A small image classifier, trained from scratch: norm batchnorm, trained on single printed letters, digits and signs in grey, bent and noisy.
Rows from block 5 of a small image classifier, named by matrix and row number. Rows with one number belong to one channel. Each number is 128 + 32 x the weight over its row's rms, rounded and kept within 0 to 255. All counts start at 0. Numbers have three digits each.
After each channel's rows are labels from the 100 images, of 14976, where the channel reaches its highest value: "strongest on" is what is common among them. Only what is clearly more common there than usual is listed. The data: single printed letters, digits and signs in grey, bent and noisy.
# convs0: first 3x3 conv (model.blocks.5.convs.0.weight, 192x192x3x3, each kernel summed), inputs 96-191
# convs1: second 3x3 conv (model.blocks.5.convs.1.weight, 192x192x3x3, transposed, each kernel summed), outputs 96-191

convs0.79:134105092142104099106142146103161102121142195171130177140153118116123085177127147142054151123135144175154132095132139172137181124139097108122133078196125154122116111136116115161091142118135114150174083152096144100134128155124136167156127167134136158139115159154092139186121106173117141129
convs1.79:037107111065095178111078132139119051155127150044066082159136088119143130202167146121150128126073133074041129084113130101119146117097095113103105045148122107113105152165079067102098125113095085121072156111124201104091074156143118124099109106114147114118112127072113110126186139075130149089
strongest on: serif

convs0.114:127186092178182158125149102173139225180143084104140142130081117126091116111136111152110168071146157184135141168115168100161093127126159139101165139181138077166109173123100153116158103144101165067134110170166113139172142096115124150084128127134152134078114155151065110111154105123081134168
convs1.114:090166118136136118153118120202128139157164113149191106120162106061121144103109130088067111079074089135124168101082164157100116133122145156115147156118153101106115133137070192132142102162051180090115086079155134090103109108144155125109170123133172147092084189190153143126112098123162160091
strongest on: the character &

convs0.140:170105113151085142086101134104130094089133173081148119067124139089166065145155137138042154128135149162132072104119125115134137175201151088148122108130143142172141130104151099146156160120137158129152090175166126070122129158110094167124150146094087160158117157163131142130108048089059099164
convs1.140:079106106113141138200121139113069079125117139114120119115116117125150098165085115104121109082088116075123092124120124110138103098112137073152128081141113140078139078175110117130080088092160079198083082116114125103102134189135090141137131026122133129129111104141136099133136121124067183137
strongest on: the character p

convs0.47:165078141134167122046097069130097144135037162134111143102138110137068123058134151123127146099146126122099108102105074142070117134184083137134159172126160161127123129125148121176130117106132156133156127092143128130143086131153110135125101116138131064163156102141110092100156095129102089082
convs1.47:133106188107179130133153155100099176168096082163119140122151154126185147089122131098122160148119169169094096141153149180136165129122145087157153146135159113149151106162171100158102098155108160089124148146142107101209138153104155041149074124129111086141093096167166119164187125149127185077
strongest on: serif

convs0.44:152082155116148052147137181132130129136146122137134115158126069181159153106066164082152108116145174123127107122112178158166136120112138101123118116127098060190124068148139119101149140160109148166128170197108156176118142141138072191113158163082107135127110159126105098174089100118115113180
convs1.44:155068067112215162118100097105096127124103172102126137113103077128123119105126092133140120080108183100133093122127169146185078100119178080121130109146133138089117162103118143047193090141124091095143102102124172141084114135120089100093093142099091113168092157138134166132138144111097141138
strongest on: the character e

convs0.82:104070126152070106170151088100150129123068072160131175145129062140112145130094203097133114145105188113099068056065097085049138148133140141155167152139103157120142156113131105132104117137134134131099042117126124103156131056157114122098122110169169121146168093113103177100186112139123085085
convs1.82:165170147112090110103141079156126152137072164128119128101067098168133165082139136187162135053087168127139100155159076135164155109163127108078142112128075112109091076097109103105129127129107136083084078106142111105158187105115101128029135104113127081137142099147175139080154147180143116102
strongest on: the character k

convs0.65:135125136172097128119089129117145112122166101138104134087108096105086080101113168104084121116094091140104157069128099115150157129139146093134158137109110143110156107115127103110115136143079176142060171125167137142143108134068113035150131078127111142143141123115137144093106086110127066102
convs1.65:122198149153155119166068085193151089120171139114129079140139114133075174149105191157135130136117108103187121137146116110095168124160116139135123094101111115126136166165141097171108086173127150194133087149150109152125156160131119158082135097099207174156088073188117126154183104080110098140
strongest on: serif; capital

convs0.51:116158115126146129144119144082090112152188119119115206167154084169112087177108129122104129132157132095082112141139104127207112176117162144141058105078117108116112109145103133146113075180075120166116131142085139127105169095103090204199118115128080153077174176137110175149183113127146127110
convs1.51:114081118147105115126087123172119104117099128135109124121138028046146151111154091159151106113105143115108102100059083082091125107121119078122153110118152126118110112108120139115080095136115144140120117091089107110128132100210127151120173070113136114134128102095114105068157126108154153131
strongest on: serif

convs0.190:151134129111120090135090133076123097117125096113194125127137137105086124113139182166149146110102066189109167128099135145099183110153153093083164078151149164164143161145116108133072140105132179103123101186145078083139137128117189176172144143158084119186194149126135090110151155142171071120
convs1.190:058125102125122210160067162159121100103108156106111067156106095101151169088144139156096131111136074099166160114097062078101104095153148143148177118107091113122064064130126104176071157115160073131110143131122184107118140134090166124119136136165119112128162138134102130108123198152150193134
strongest on: the character *

convs0.157:141097078112102134127089143165077182101122172105162091136113147182083098154100131176154119095111142160082157128055096105111132183119143096133130164177124127119163157166139113103157093129131177086118151206108096102085158132081121175155098124128128162157073151111154129140131091147103095099
convs1.157:152168139142145162124100154193106049177156102121138145114158121108136121076126130071130150173193102124184093151121128193100097087163124118159145148164178074142099098040114174132122147115171106100088140128105163156118070141161124151098086154138166089158118163123103039130165145118108195126
strongest on: the character G

convs0.76:126161094155126112117086085117118095101195099116161128084149135058169088146091135197056102137056103116179153116080128085137092131133090114164172154125106124082061167106164129130181156130119107076088114161159147107129112141058173106170113149161144098120115109109153125129126130153191156166
convs1.76:155120119134111156066073091208109105083157148044140085119203127126086159118127073142068149119141162080151134104089146142121078133151165152094136110119139106105101120099114076117145116147144119168085144133117171153133147172175076130118143116160173119111155116104138164100137051134103108144
strongest on: capital; the character X

convs0.102:105138091144123153093148075182123125104159198151131149113137097159108071134125122148145099140152142136096134149119073113123197177090148120137080117150087152067140156159157124106170085165123107127115154166136125125119065056086153206154119123164096141189160094098147161123136132154143141167
convs1.102:115181163084143110101083082153127099096202117132160146119165147095140155116101125119117095153162187126110101130111114173087055088084113143102086089118146098093121115112088118122103157138140086128087110097112175147144098126222148146097112160122139146148080076126140072073094165141117118137
strongest on: the character &

convs0.93:150109134160184099114102128093192119181075167143072138142158095133137102082121117104114170146057120114046118127122142112138095165132129107160115098107136113138142095169157119163128107130124139119085119068164080099120050079122121201166104106143186164116087126143086110094137093143103087092
convs1.93:165148125107194141119171112125153177122164173120199114115096146138177103133108135120113136103167116152044150144131114080164082154069141096139096126152073115118106114145111039128169125199128127099161100124121156169140157137109153139081082111075107163131083090102145173194157176108162147100
strongest on: small letter

convs0.149:194104139083096130151121150138118120169154124114143133157091117108069106222075145145108083124154130125163142165172122114156126116110154140110111137145091182120174129153123131154112104098186132166163108154064136113127167119095211178129151138125129093125143137124090130189185136066176110139
convs1.149:095103153123077118070118111115127120149123068094118108143125108078145154078104127105091103061118137086134190147142096109118105074095108149093058158145084151134101087097101105125136075088082100094063105085093144135071145099137138145097162149104138087057140135104116081074175154071146156155
strongest on: digit

convs0.135:115088085119139116161130173219165176113121142114172103173109096159126145097138096106156140119107058155102133074127141096106090120154106096113140131137113115076190160144120142109144155133123101117161153165113118102156126167157165159112128089073145118118122085104084088170151181085096134141
convs1.135:154090077142119077062142091132100114169142129137081164128149133104119151140117113126090132166145124085111142134145153158117125111156150082123114143101167129127181131048144124105170181115122111143102157131105149188154104115102120011129120169153097105156124185114165144164110132155135132098
strongest on: sans-serif

convs0.136:128114094103138088134092112131207118169130141116135116020089077082145141104086150184128142136096087110102179134158130122116103135095144148158147091145091138104116147149110157098149110146194100062124077157168138084179094090103145186127124190101180127163166140096084103146164153086138149085
convs1.136:082154079065172151123086111176071179138174094119128087119106076086160158133133139167090158130102107131117159159130142152054149157125171117160130105109101152134100099135064097083152091125154127107121082133131110133100174117120146132101128149144173132134168194111211167111150203094161183132
strongest on: the character *; the character $

convs0.49:186187111126110076115118111142129148054163146128158171108128124152117075154098145129094144129102134203117079102090134123142112159129137086121186096106114129152087127154114155125186146136127176118152077174132146123155130091119151182125113144128091112130155168130161164152158104123114110112
convs1.49:145084109137137148092135120144156158091106131132191105084132102136118133132156083104108131124090096114119130105112098128202133092167148071139143071162143125094103140081147112108114168140105104118095126106143144093123191128148094112124118106080154082115117121123131143133142146120097109146
strongest on: capital; the character X

convs0.165:121226092162155146130099118125120115162192161160142123115151149079145169215131103135105127123175154104164154145151161095139143133178136114163149147121137123076094119121189201118161134189114103158173150149128170101141205154122128204124138163103099153125108168143139135169166171190151173144
convs1.165:070095129104112135095113095130096069096066119072092076099143110110105113101114077078099077113145121098099095089088149120103082080075097107092098119121092118107094086124088128093108072077114112129085097078078135111102126116163085107080105154122134083100113101084129103109119091090094090110
strongest on: capital; the character G

convs0.78:103110108117119083088165160159152127065126132116154118080129082149175088058121143124126173172086081150123170134110058131096137106180136093098149129129152111145055124127133139192111142090113114080127123116174132121080086164135122181144096203111160113163100121116126085046095135104131138127
convs1.78:166123069108094119124126182155133156085122128095144077131093163122081090150164174179150093140086082120122130102145066088126149146121173115139158112148148173111108077089148130136085143083130112053129155100107098106134105179170137069152144128144114100180106079143132151072146185107118104190
strongest on: serif

convs0.116:129139046079189108078149135156156178100148168130092100043120068158154131120136116163130159107114110126114110120138111099110140151161146069106208125163097136123122153153097130164151150165108132114177133148133144163108095146146106137130096089121139116165142113098121164111130131150093093155
convs1.116:114128155164112084141150117126138125180203118177120149107195134133135158184119124147055136114182116147102171130090172145129160099117126105101104167128189103085179113104164143105152171186112137158123092198159119114110145157150112124133133135144137113106105206136150124163107127132168144079
strongest on: digit; the character 8

convs0.94:136105100082087097158131106155135111076108094211171185145135138179112151081089145088159105117108116186136101118125157172115121085149193082098175096135144133127217146126136128123126127147132136093175075160094087116139158058142102152095101110117071086122145089100125113154139128133080092156
convs1.94:119091133159125114089117080085128119136145128171113129119071126141116141080122148160167139090097164113126137130139178189179128110104161098127119163160146198108158159124077175118152082106081148089152110075123137116131188057079115122137167083140071048115129154129137143142130168150112102061
strongest on: the character !

convs0.61:148124122102136132109119107111089109074148130120089152065142108133144093105110147130080120123140169147140101107054098130122167139162197155101083097097105155148104149117159137112144176095150157118130112129183134075145095154089066153144156171173070146148109117147100182154149011162067110159
convs1.61:131152159141164086129169090110098091135038161146110152103155138159135094112072121131175095059124149167149119138072135145135094086116120099128134122138125127120083111124155140162119081123143172167145087128104074141124152110168126149119139086098181148109085113142156131139145070137157162125
strongest on: serif

convs0.126:133134085153067078115133127103161115118095193123172119088134141119093098146116161121125133131120096091114148095160121112160111148160144148137200169137140147126163161118136149130122130129165137126111124149140083095130111074110102144145105187106094136154117107171061109067094124103102089071
convs1.126:131135125121132158220105170056126075150168088142104182134073134122115045154154093140126154120131159131162147113161126149102133131135121127162140140171112184126188171192098172116153079114160144131091134114131102143129103110100101130124143084140053189167106093161145168107147133132115172161
strongest on: small letter

convs0.12:130125105163157129151169086126169178166089152134143103122139105133126189041123118164126156055073092154063108193139104111142113106128139110110160099139133153105136126180130119092110109117112101091104138119134135122128100038078214185143092111112168145143169175072080134068124134067119098130
convs1.12:103157159112137109099105122180116142065185157152116123119127126087150168139122122103122144114116185148111145102073187141084156158097130108110116090084125159158054148097128126118092171129078147132124099101157193177117120134175155145074146142104133127107161136126157172129146169152183123117
strongest on: the character *; the character $

convs0.33:169120117104069153122147161159123107101102179083146096118107114134057080154081110137102103078136165133124103072121117138150103178134099142125116110130127111115144125156172063123121136114130185132162137219089111076081152141098132135110162130126106165170116144161084096119126135114055098059
convs1.33:126140125161118176150083169149100093166136096110124139133117110104123130141135117105146114150119138092162105149108080167121159111156092093178095114145151103142107081103120185164083157111145075129070139115114194114103102138165086119145113088130119100166091089161129080139163121102081176155
strongest on: capital

convs0.144:135158098147084169163142152152188153159166141115152107140115174141110124163173094133153140145177146153151108144155086157156146133125171158171171137157133119163121097158128104181183144162160114172192111112107134086128203149138139215108108159155140096139097126171104094176151135127148144126
convs1.144:110063126126092177110137113112116062142096091093123102088070126110086100081134109064081080140157115091105079112132070099086107096125054087150113111116093126075135106102119077116091123096086098124088106094075160044075117139117164131074134099103135016121143085119138109076148135149096122116
strongest on: small letter

convs0.70:163164120137094037099132069177123148138125171153139149184102113186090106104145107115191189110139102177147094067156200154124091063115071110061119117104120122123176095108120153139133105162123113092120084153183082153158132118091102150117107159101120071172176144126110119142073097062117130149
convs1.70:148042104130067129150074115082148119139162179139138145156125117155121157148097199093192112095122144071126109146096157130126118187197170099148160113100162092104174143140096143108195139170148118115116081145184186088150073145107092089128131148165125055154138125121173172210113139129097116138
strongest on: the character e

convs0.63:086166100142081101056139095137124132046167115152172120103149112124110182140110160119085169151072140128174124123140123162199176131112109096133108082199118156140106156141111143089102167146117127068155110166152152094160087136192154133138104174090087121148164176164127143141181132089122096160
convs1.63:117158067146087142178102174125124070098176082103147064173084120094157157147115140159149081128105119084094168107184063114111138095133135112114148133117106195111095126155106116116158101168092111133078124075109128118083126084084137157107137140106106139107137182188130151119135154118119084153
strongest on: the character *

convs0.21:114144142108118158088162141189154159144129106088128123120132107094065142151187094154111141160092182167140081127092119169115099141123149187144120060155172113166116152160123088151111103173096120119135135170161102000181087112100075118125118102104159147140105108139127119146148140131092117184
convs1.21:117149113139126104133152121167080125168133114158171169142087046069121119161131132140089107128133186149117095115053106140114156113106080172179068127149154101138137121121154060142155098130124142132154138111109152108048160124155140122118111062115171138099117121091107149152121081142141174097
strongest on: the character q

convs0.111:096103123146070112122147122082132111149095099160109146214074102180076123131148139065155105107127098082148090118137072111125163121090117133112060160159122133155183102161120142124079180087116138130099167077139109189173085116135094162173114134161110188137140166104106121119083094157101041149
convs1.111:137172147090133141132118167130156139098122110156122135135110140178154132133167138139167127147137100135135133135136082099140106091097191089148112130072126129130072092123122098159107143116121151095095165120128170161074156127199095096108130126143105119104110135094109117092154113197156154128
strongest on: the character y

convs0.156:153130041186151124117164029144135114130147120157121126085113108139104113138107130105130131130110104147151114105125183105128160165176168121096147137106132135108156169141110076142163110138110180047125110093170083136158155141131145137149124117146087146149112145103136051169134124125148083130
convs1.156:172146051111126123184172136185162114156159213128196132102135173152149169132139167144118071148152144145104158134118115212140143109150169157158131124090090139110166186120165191166141177170154132158137120146155140113117133135126178149173137122125133120156116158184141129183130127134127089125
strongest on: the character $

convs0.185:115119088150097108188112194112173136117165157116158092150127128158114129083154066126152137115136067134117130107154103138070121117124131127164170167134104136112128177120156143177125152098116136083108171112144119129165133114136112190136124152105170120148176111091066123110112152087078116193
convs1.185:154102123128071070001097109181118152114162103148151114114144159153139147069076158081096092189077142160137130132124146118096145117143131121136133117112144121105093130086097100160171188135137157080128138106149170131160144121124127084115105186166162111118106123089144102102150147160184094096
strongest on: sans-serif

convs0.39:082119093104106061122084126093115134157153106147084159156097086189123109098075150112128092113104109079115160087132068118061173076166125143116127185112149121128123129174123153195115131109113128071125090081131052171124124117077134215150078158126128087125138126137153141122159091068106146138
convs1.39:154123107146091131128151185080168104147110110112113125111118176149146088166160156117106157161114156108156100115138099068130109162140076101186128112066148153154124086141130128155089121123118163149101149145159107109063130146176129108175131102179108032104141125145140142094227112168121170069
strongest on: the character R

convs0.99:123128108144062051147082140162135125161130113154108117161168122155095146104121151148144124138097099109090144069060093111119130160167122178132132108096186077173106125140142154139081099111099144132094144070150093101111066103057091171155119124109154105082140105113076101135130068123091096107
convs1.99:164158180100089141097135137140071167139146088086149136134161137104105107093117152120135111144097174167104175101132193104133116130071149151122102154131163107130119077179130096132138101126137129087158168144005100158169103153168131138131120161136139154131105108088117164089152119138158116096
strongest on: serif

convs0.11:087154086159063085110163126093140155086095124163141136091123095164126093098104162197169157147078170128103121156093104144129140147152158124114107164125160148132153150173141144146125126121129138115090084097093092131106077095109158212169112104102101146167153116103130117068082126129156031103
convs1.11:150153136094074101156169104096113154065164081103142125061114139055139129141160121128120111106127124111142156127160081090115114100083132128084112087158120163129127106056131101140121141117135077209133128110081163111158106180157153168083115125100117163113163146140097104112107211137154157144
strongest on: the character *

convs0.7:119167113141120121131144072130144096130106090112136141168161152110091141117127132160128202136076116052129079172106122169119149144125146161127116092139153104104123127085163070138122161217097129076120125125145095051161125148075149175144143105121149112098155151112089136082068176181118167102
convs1.7:165110101156111117102134154234125116149123125121137062159077121059143116108143126100078127082081109105130151083069069027155151154173118138150121144092055135127101111085156120088127124125163135070092118122106148148148151099132072104130136109115146067106183131152133171138143104082128098128
strongest on: the character w

convs0.2:125181125129204092112170078147149104144124084147108121106126107089142075143116147171112129126119059105107145144141123142070148145121146119140196120095131153118170124154150096115158123170199179120119135175146096109117152107086168201154149161132190122153190113081129130117099156139080100124
convs1.2:160128095151171171113082115126148124177100110106123151184119107148088096103123127123114162106089086135096082116083145176090095093155188083153159137122119103155142195142120148123153104070107141063111166168134142155150064102129111075142079114089139120103147114096129148132100139112095088124
strongest on: sans-serif